From a checkpoint of a small sound classifier.
Model: arch conformer, norm layernorm, moe top_k, layers 8, width 192.
Training: muon at rate 0.002, 4700 steps, batches of 48, held-out accuracy 83%.
Rows from block 2 of a small sound classifier, named by matrix and row number. Rows with one number belong to one neuron. Each number is 500 + 40 x the weight over its row's rms, rounded and kept within 0 to 999. All counts start at 0. Numbers have three digits each. After the name is the row's rms in percent of the matrix's.
After each neuron's rows are labels from the 100 clips, of 14976, where the neuron reaches its largest size: "top examples" is what is common among them. Only what is clearly more common there than usual is listed. The data: struck, bounced, scraped and rolled objects made by modal synthesis.
# gate: second MLP gate (model.blocks.2.mlp.gate.weight, 768x192), inputs 128-191
# fc1: second MLP up (model.blocks.2.mlp.fc1.weight, 768x192), inputs 128-191
# fc2: second MLP down (model.blocks.2.mlp.fc2.weight, 192x768, transposed), outputs 128-191

gate.139 092:550440512549468494548418451449493543552442507485449441506475507497501549411524480475437467525488567470485589490452495489535441505499518508525501531514484540565464473566465536496440543545504531
fc1.139 093:473468506471447473541481493524560505453448512554485542507521559457486498432500466441519492480457520577500444433523483437450466516566532514437524525467490525524517539497520473536542535464458539
fc2.139 098:516518435495494522512506501434418530578486473500505460510446456468525564517489601541445505492432466478456510553566505532522537535589468445598494493554450465497564526534441506533476430499477443
top examples: medium; closed tube

gate.636 081:485521487466478558563517468509434482565527477477502529538516531492456532599474505556576515535475459536572548498520529518533512500552526604484506513511519471556470475504423474505503510563532540
fc1.636 080:421584482418480492435483534460437513520469550619530541484525538552541478468536589514472475574521481472576532501443483502510514545515527464454571429469491482536473498530437527464495456578436460
fc2.636 077:483518512422540433494552495464535495547504466457479432559495547509444502468502567527523543484505435512483476520517558572499547556449488535501537492542468521490452482464574505487541545556473527
top examples: mains hum

gate.195 088:473458524458455569504497417465524527541565548541553469477472481510536534527537541584534533461553459530498422495524502496481409547462462496497491496538476496495541468407555460537537509516481427
fc1.195 091:480461462476510471471508466524569513535466487459500556526521496569506542592416516452508475481458523510541428501556588525523603575465537501521561455545488525438430487461492434500515461532567553
fc2.195 090:521518465474491494519489539539459481484518500536481468479478421427462504466369618521520482464521418507579513465583510544458467513500530450450504541521489455542556520523486460534446545531551485
top examples: string; small

gate.544 101:431519542455507491461522452498492443478494451460499432616448520489538559457537449492560491487504452539487526566489524465502539469526454568492495501506464500559480484470464480501467513468466493
fc1.544 103:542450433548509513473507461526504533461620450571458523504466431517549523443477444520499556456472474534480480449579523497538483457495500453516501550507500510532550507543463587467475450480508487
fc2.544 104:478502569546454450453536448481498506517561418530485550501475584589548505485467540468474486459455489504548498577487455496470543568482529464458508465459552490502551494409480474469549489503500449
top examples: mains hum

gate.357 105:519565477502466422451507522518529472438543547485419478531560526513556582472515564489541495494543507547543554581547547467428412477518473509514425473497499504514557541501468440558468520565474464
fc1.357 113:515462464561525516441529465510506532558476525509475482523524506534480540588459550549483485539441497430560451501461485536554512467502467479554558499529541516411432449510488496477389529464472518
fc2.357 123:471513488439504501502510504470468499513499548456538479510516445585517446509494482484567543511558427585422521480573496483502485490489456497474492456494507436548479464443494458526513532515443512
top examples: string

gate.99 097:556523558514544429552472511504448485543438458490503569530506566436555478524569553511527514551500532543550500506524538528558440545512581521483527522511514530491464519456552495447495518512524553
fc1.99 099:471571561521548492464557488411471497498478495470499524548412524432471437444505510519478541534563529477498514483512507571505415474530537519468572464497550526393453459518527547453487579506499532
fc2.99 096:499518487528509450507444503499497420536540476522503501552464495443500500429522498534536547448519504542488521528413512500560558562512483550457494447448558486508461423492497503508477496510470480
top examples: string

gate.691 091:455461550531477472450471469509479467506537528520532515462446549480539533526493534551491523482496516580495498477448460524513508494457483495550490565520515519486572445491513459465439529461528498
fc1.691 101:495476458490529514531461491519534549474508534541481464533522596433471563558397499460473539559505558559434461451489569491519469487533514518509474528513505482475534475448576506540530483563516507
fc2.691 095:473537465440419466561460505445444519520508478539467542526488461500555564445550531521510531557456497505522458463479499564506547498502532485521401467579501487484484570477466495527508497476516427
top examples: medium; closed tube

gate.289 109:542558542485500442493542415505545482521557607548505441488456579467438495486542430511569499489479472525490448496511507516433562499470467517569438545453482502496453521555513477552516471543555513
fc1.289 107:457433565492446567546533486502496505518467443515526425495550462514522499432459468520412460504498510513507531467446437522462506516439470490553530443456524544465486397476498531499497488466511453
fc2.289 096:398512494458533533492477488543516451512545541478430444443511500430492448466450509534454466479475503523540520504504503441497548499539525425452608477583536414494486468506483522508439457492527531
top examples: medium; closed tube

gate.676 118:546457486501513449450514499503454486551479503428505525440486493547482491510500489505538504546555545509508510503523449519472413448441495546452478449545513468536539412412406512519492569568506519
fc1.676 113:588489482456516512482494552507510478478510512501477524431476506384481432500374439520467523513496522474527521467532460473525504510475504502567549546387541459516524574472504461513560460477539520
fc2.676 137:385472502475431523429553512490517547493508531487462451558508499523535464487486445481523489428466490505566525540527539546589387519454459483464548511594397487511476472475488589499429521553426457
top examples: large; ring

gate.462 109:544507472494433518571539506519501503523535482410464489466460527564540463512451522483509502524537508434481483556505578515534499538444575468482448496502537447499461504527438464562553522523479531
fc1.462 113:521518468542484480548518492541462489488439496507458493440485512512465497500535489509515496545459542489481466514572489493443452519541467501421522505509498466545452447523449504442428534534561555
fc2.462 129:557467512555496541582516490457492532457505457495516470489496499596469456541491524484490460457520536450550507513410466487483576444459510515546473571455583496480474511494553486503534541486446548
top examples: closed tube; small

gate.473 088:477485543560477498477486435539516463492466519568430509452506531554513527472529578446486437417517447500445443511472496536515393506460540485530498539485561482542498497417519531565432503496542419
fc1.473 093:405475550470488556497548556495509413461485477468564526500476585494557558491506506475497465471491526573463456509491512521440406542499496483463534510494520527473554499496471519541479436552510497
fc2.473 075:543527456550487446489549468472543512525517445436451502582479474490434456494515498480485479508439480533460496529524500524572535540546610523506500506536507529517466571533505516471509401477520532
top examples: closed tube

gate.119 094:426474511517468499539388506474516534465555474516501464557477470477489508471453475453515521511568491543510571516575518576477503445476492536485541507439563528583464565453563503458489490526494514
fc1.119 094:467485536526494481545557517586520492480541497551488492446458493511515520550495474504414587503543432522469454488497460524488516511519453463392499507512507461505560571450546506608503543495576487
fc2.119 073:446497424510485529521454472462457593423530576472486542523412468550547513506504582478544560493523464516487530467511429464506456552477547448573454531482528518476532427562504477432476540517445517
top examples: large; closed tube

gate.8 097:515501507500467513478512517520566501485454480514512512441529592500511484572510436508435468586513516495525453481505522562544578487510548483411497502552520466493511555504520459463552489498545503
fc1.8 104:463453563487525529451467456472492494528579528447560520484441468505554540456518517583534487463518601529478493503527551461490488498500455465450428542481480475488518523519480516483435446491492516
fc2.8 087:453629448565510409470489463515470449550478515513597547441585495514489512476501465475511438517456496485511539535464442599445490504524493451471493422554511564515486478445517515482545487510553518
top examples: large; ring

gate.518 092:531566543470554511474472487458469487516512470528529502466548556471507499627572464549428430499492515513471507503518415474454497479451414511480532448462557435536472497499525495574497529479522436
fc1.518 091:440467487483517551470518466499506496478478524495463561584555421483551433580499581494519433461439498458455410556479536432496416484441458540507541454516544443474487518528556537520514483499578487
fc2.518 080:455486511496508512587438506576527516493502466510456592437461531547438500464488515497411556489518544467507532476478498521533482420569571477504517575460516574478489530471525493497493514524517502
top examples: mains hum; clamped rod

gate.293 125:548495516543531512511504481532517509458468497550492522518485537503434497488509482505481469501465507455584539545515548539473550553543448560543526506496542514507492460486487442462454536468510536
fc1.293 117:544520505463469504504484496487466491436469458500541469484507521544509516442449500446458472562462477496461509557495488541509560548497491490503584489506516493497535532463507499549561518458515553
fc2.293 140:527524545511566554544503476524497507531563503530470482431523539551490454527491516473525458531489559569505505492503562515625521509492513462454444504473479445525503444478497464570477558542511510
top examples: medium; text has "noise"; bar

gate.211 107:563505480484544558526500515510489461479502494584481406552483545556539483475497577481470468562530467493469494435496461430552470456511456493462501534480517485486488602499482541546515563425485491
fc1.211 117:541507526443516533538450526491541493514444460384414501552513441544486461500574527488481536496472514505466580479414532555530471497527422433525478471516539522509598515531547455555424447502532527
fc2.211 143:526505471469525512488503414545502548502517523608528503537546461467507467533522494471508484506487489505515435479481517446434499555550475501494526501498551453477451508475348454509516533534507467
top examples: string; round plate

gate.163 096:524498519482508447508489372499458516542579512520525482523465446461424562531508421498454523488455512504490493481471463555536456497440570500558531517537464504494452509493520467568500476474483499
fc1.163 088:451429520540453496527466467540522422492493550485500490523376495529476496523441441459510464482470494419535419517451476525491478552491498462581545483535540484552519559471590468464444533546547479
fc2.163 084:515503488454536513518505514430470456513453508524509606473541509503494544483511499517482549543524541505493528568489582558492446492467456554477480505525508530535449440531437556456465497474500562
top examples: mains hum; bar; shape: ring

gate.643 085:511480491501424457523465487509467522516476495459494489418431487554560505470555560599484502456458493479491548400456467470515498459490526449545548529459484519468457533415505514457453486463526478
fc1.643 088:481509529497466485450495548493527502455561438471508542483504460556532524407461543487497528461496492545549468525493469491542533444543528564495471522463428493518488542422428490476505513444494523
fc2.643 072:458432474484434460500508552475530429547498477440430446597537537587460516618480466507452542486475477435525481511572446488538525504446464496461454488588478478556531490537500525528564507573475507
top examples: closed tube

gate.327 096:525573537600492519537498561421524417501510495507512543513550511541556483542477494486456500486469473526494509547525431507525496485547446441515500535481562523457529426548469579438482468458515506
fc1.327 095:577405456492531488498508561424520476580505484553461441481500535558516511505522480517458430503540449540485601474525469495470518501477495485430504515528500517475544476539489492494495507512473402
fc2.327 088:553515407570432501466484559573441450554485497463484580544516551471531492481429539462506549486495450504531492496541484449519541481517487473500541522468505487494525441528488463459505527531483510
top examples: string; medium

gate.71 096:510521557467452548478535553562506539538552456487542475516556492476545508443451462546495550513505448481547530508452459518529544520433488455521455484496526511461543529521510512477536446465555531
fc1.71 099:442485560503525410510481523464511564472539478506587555495451491469479491570491537524534495513571553464453461518419447517508576466501521535505445392479504544484450484592517505605517555450496486
fc2.71 104:483488501511458457461508513481437416460480512507505504477535505534528491534520508515548511532525499531489506474451530397447565512491520445518554481508527465509504554532541543404479515486454425
top examples: large; string

gate.346 121:512446484536464469516509481423483457489554508468464508520469487470566499481532580508441490527484548519589374520525504407431532455481512536527488532543526561533513544484473547470471521524449520
fc1.346 125:488458496513539480443545570467491479474496426519457502448453516502504515528452542521462534501514547524542429550509437520499495489494504551494462607519523514542527538524487552474556580510413518
fc2.346 149:451491506503555535523526476531515524549472445535524510471481523467455529524494463462452474510520559474478525596422537512509515450396517562487493518521507483537475469519496426539564506454522440
top examples: closed tube; medium

gate.585 099:548477465528445561434490568453492490536462546543451478496512515556521478551521536508500480438478531529461475487528493498437543428505457546456467604547492511526410482498489496484535526510488460
fc1.585 101:466446482562547471481525495464527546518533561477509520482459498499488530512508528531468596459525550513555556556506516506482496439568493489521448417489424482460549487503540477501517467617500565
fc2.585 094:487521463546472440418502508560428429509545447544498512550507545540534427523517548477489502534451467463487537523540522529437572469429499530492465441499569443495521491493509540504513521484540467
top examples: bar

gate.657 104:487491533406498500533477468478497397541527488494454480476459516437517514524533546442509500490544504452486544478554504475498517475524514467510498499553427641561532511539502465482497509570528534
fc1.657 098:519578443447527565441526439529488408513473411473521492505506529410585579517477501524541470551500425498455497552484511518542454540501566476466512575511517545576551547557459458503520428539466507
fc2.657 092:476475552504464463503489505447466431548536478514527497529545461519469416512454470529452473495531463467553502537537493488541538488492517413484548518464524457457512550526491613509583536511528534
top examples: closed tube

gate.15 096:455493505538511514572486516414521543525491543468519469540470484436537517526441479480435573529473522461504521468516454444496578508440486477479532456508472538462591488542510525491564552487481401
fc1.15 087:479530450449524521457507461549536486436502456495564503529478537565521483435503474520595583461485582522474512513472504537458548500482508433566559502566502555497542491499457605486520455471548474
fc2.15 084:436554494499514552490549426444563483589485534537489458420523516470519491476490479522481511515500458421439488470528468453517451522500525467469519571520513408536428440456500478481522533576519499
top examples: string

gate.46 106:452493491422574548518457563547530425436503446507494438497438531563508463555480498468503459498532471446500509483552501508486450556498533452471557480467522570543503538488489555431467502488501443
fc1.46 105:571470432483493493470552477494495525527500561566477523511492452569513538526541491556442483516452435505445521486572480443453441514511519434529521515515481409504444466549450530529533478502483491
fc2.46 113:524465596514444453524450537444505527470492474455468490576504494454487481462540543474470488477556523446461460479556522529521490563523576473489556508466541489507501502475484438423532559506528467
top examples: large; bar

gate.710 092:553488556435426505521467450506497475505574515513509502450465524462517512493462503514511485508561480457439538459447519456495479504558493498428477565489441540476455492555548511544485409495540536
fc1.710 087:510542564513505470570591531537512522572477558520414518485437521518535500461502553558577482568492483465449507555499510463524463486551535547536514497533438440527522538456508489504519519533545472
fc2.710 068:554532436444459556526478498501481462505486462506504465511505439494481504569520457499478594513522482505519449464491571571444509467466492570553506502490519550486533574464528551510517482535470519
top examples: string